config.yaml
model: "sound classifier"
dataset: "phrases spoken by 400 fixed synthetic voices"
train_examples: 39062
time_shift_ms: 100
n_mels: 80
hop_length: 160
input: "log_mel"
spec_augment: false
win_length: 400
targets: ["speaker"]
num_classes: 400
arch: "ecapa_tdnn"
norm: "groupnorm"
hidden_act: "relu6"
weight_standardization: false
depths: [9]
kernel_size: 5
stem: "single"
widths: [128]
loss: "cross_entropy"
init: "torch_default"
optimizer: "muon"
muon_scale: "original"
learning_rate: 0.021
momentum: 0.9
nesterov: false
orthogonalizer: "newton_schulz_5"
adamw_lr_other_params: 0.0011
max_steps: 7600
batch_size: 128
epochs: 24.9
lr_schedule: "cosine"
final_lr_fraction: 0
warmup_steps: 220
weight_decay: 0.009
adamw_weight_decay_other_params: 0
Rows from block 2, named by matrix and row number. Each number is 128 + 32 x the weight over its row's rms, rounded and kept within 0 to 255. All counts start at 0. Numbers have three digits each. After the name is the row's rms in percent of the matrix's.
# fc1: squeeze-excite reduce (model.blocks.2.se.fc1.weight, 16x128), inputs 0-127
fc1.0 092:140129070168148108149114109154067099102096154127093091092073094205112114124104129098149164116167255115084130087134095189135087095150100104168094109129143113105120146115158123119123143115121092143140122149057126084144114122132133126107101175096117125102145097078087150140111088205170117162142176108122116117151090094126143140107099093122083070188142148159140085138125114157150161074088
fc1.1 096:159103124140115141128144094142110179132105085159132162191107151119158103090143090103197083108092178152134071089122172109140161178104148094123106133153137129108109114133141158133175098122101101105108169138148107037132099117161135146144188094125169178148161149160116147118101072135104107103194117106133135168146107107126116121040101123184189231139103097117125111097168074144103166142115
fc1.2 101:107129212079101150151115119072118219116076176074119123138089130109147087101124141137130156074181126115114157161098127112117137110082127135108136156124163102144061077180108151138145120153161085107132127097108123158142108198140125090112128189129106111132144111159173117140116118104113113069118103131163093127117101178156083139115168086187116119072076147117221204110131123113092125114159
fc1.3 097:126113092159115121183086085163103190101141149109162151126082095087088124158110176092178179150104115127124114135128071102171154114146171122114120123086141084110109135139126152131195115135146157116143096159151082068113107140162121180127145151137151128121176128194108113056078130109196142097125142126118133082086115124174121092149065130236159152115141146178133090148122175147082093115089
fc1.4 095:080155127113116121171158191083146150130097155083126192118125068178130156138124133149127103170138074132151133142118127086153137145081144138131186134108131115115187147079140154148136132174115100134142138109174128118112062141133180046179201117206183079149135111188086112093106088108162155149104191137155176106133106151122120123106104086153123127069132118115166125135195078114129156148152
fc1.5 106:099116136076112234150153150104111090094107145138105102152068106190115089130102161100147162122164064109192133096115115143138157045166145113132124088121113090163093097157113101077100118196171178131166080103136103143097201067138144077200089170082132144114120124140154152086129111138114163121100147129160091125190154127152122069131125145115120124115116124086130159134119133162112108125141
fc1.6 104:097104148115109155125119107147124167165130082079184124125095135097130204099122108131102158166129137134119108176127098149114176146129151117150050154092109155096180118113154104165155103096134157102121092172118153150099189140157102149120137091079097186127172203134200129104122090078182141108088133148158126147089099133128152150133103158186093072065217145160171134157128154150114103128085
fc1.7 097:191178183174135103118121098130124134067152075133130106150104131165130129160146105176100117136126159114115140180123087161176140100110104094166114113170147096088176159242113148155098098113070129102121120124170147153135158114127146093130107177125107161132090101093123164180136116143141168155163151174117094106105150164138120167126172088108204179133048142108168090105116187146093144159102
fc1.8 095:118098098193105079190091147163110151076128184131095131101101146121144075135128182104168146083147088113158215119176148145139038143090135109126134141110111104096122139132149089137156143136151165142096102207116118095128096140147149141095117179191110149128139107162030118120112161144153124095133068141125130187163102129165112111116087168129133083150119143189095169100091136136092125120160
fc1.9 096:125121109235140158150106106122095130118118130165105133145144171144139080158117101201148099091072086128153162100117124109106147152126124171131083129111099230092175124111129062111151162108095125132151071203154134198053093107108101144110137114173112136179118143103149090094151144140083118112159138080111140126156097153138116165119114136116138132105055128123216116107147124165141125162128
fc1.10 106:068164122159121156155135135113129044102148113157136174118120113137112160183129172072137136138073094126170157085147116103125105100202148110160096151103124083092137174111160133116173092136123161089119160148146073129142129093168202115121151100153199142097145135121127147090089116095132171135100176125157132132211117087126149082127097153072121132085222148087093089162120131132106135174105
fc1.11 110:115133148123175113101223171148104173084062082131117153121115086070167194107135145142131116204129128111134111091114142104146156113113142143137230140169143069135176141152167153156090080172110095120127156096145106083162206105177127104160126119130104120140190067138118159122113113141147140153180065174160098102158130175125153123085133112157143127111154125133131161116131172113149097133123
fc1.12 105:161199050130101136145076176114112130095094120109110150121075123154132136181128108100128111130081143108112097076151123140132088151111121080209104104160120157141188084094103162124112117104155137150152146131174076196098098105134084095124143113096189101100088144105151091116089151153109179109131109116129105113218120155118163106110091116121101125136195122112138145097088069152200161091096
fc1.13 102:134171126097156113117124128182183125115096152121118131167091058178118116169167101114142118196151135137118059146131148123157118140104141246131132130123119104131093147176129170136067241161102133182137153089120159149094140160120101106165164144125118151090138139157089116146212109149162116152120114178145169127095130147079197105144110142131143161102133136104071108161164151117138133118149
fc1.14 104:186105092085129115131114115084193137103136125174133144117147096058143187143138116109111098111119208154085126082142134087116118154123120201111106104145114087121157112179108192119147109122077130129103173113162149147070115112130092167135116093144119096115107097147125091167125137150105171110190062096124150140162103129062108121164130140102173125143092128108078114096067201111096120217118
fc1.15 092:157111118087100102128140163181171131146143111082135178141123141098120144111096136078084161161124089149183129196136082084055090155168123124168139162127091136108181145061140121099168129123095191177114110127093127121125192133069180139082126141148103048137084157111162166159119113119122126149152111143122172085155143148124069137142140133106087089151166138100121087193181085141160109134164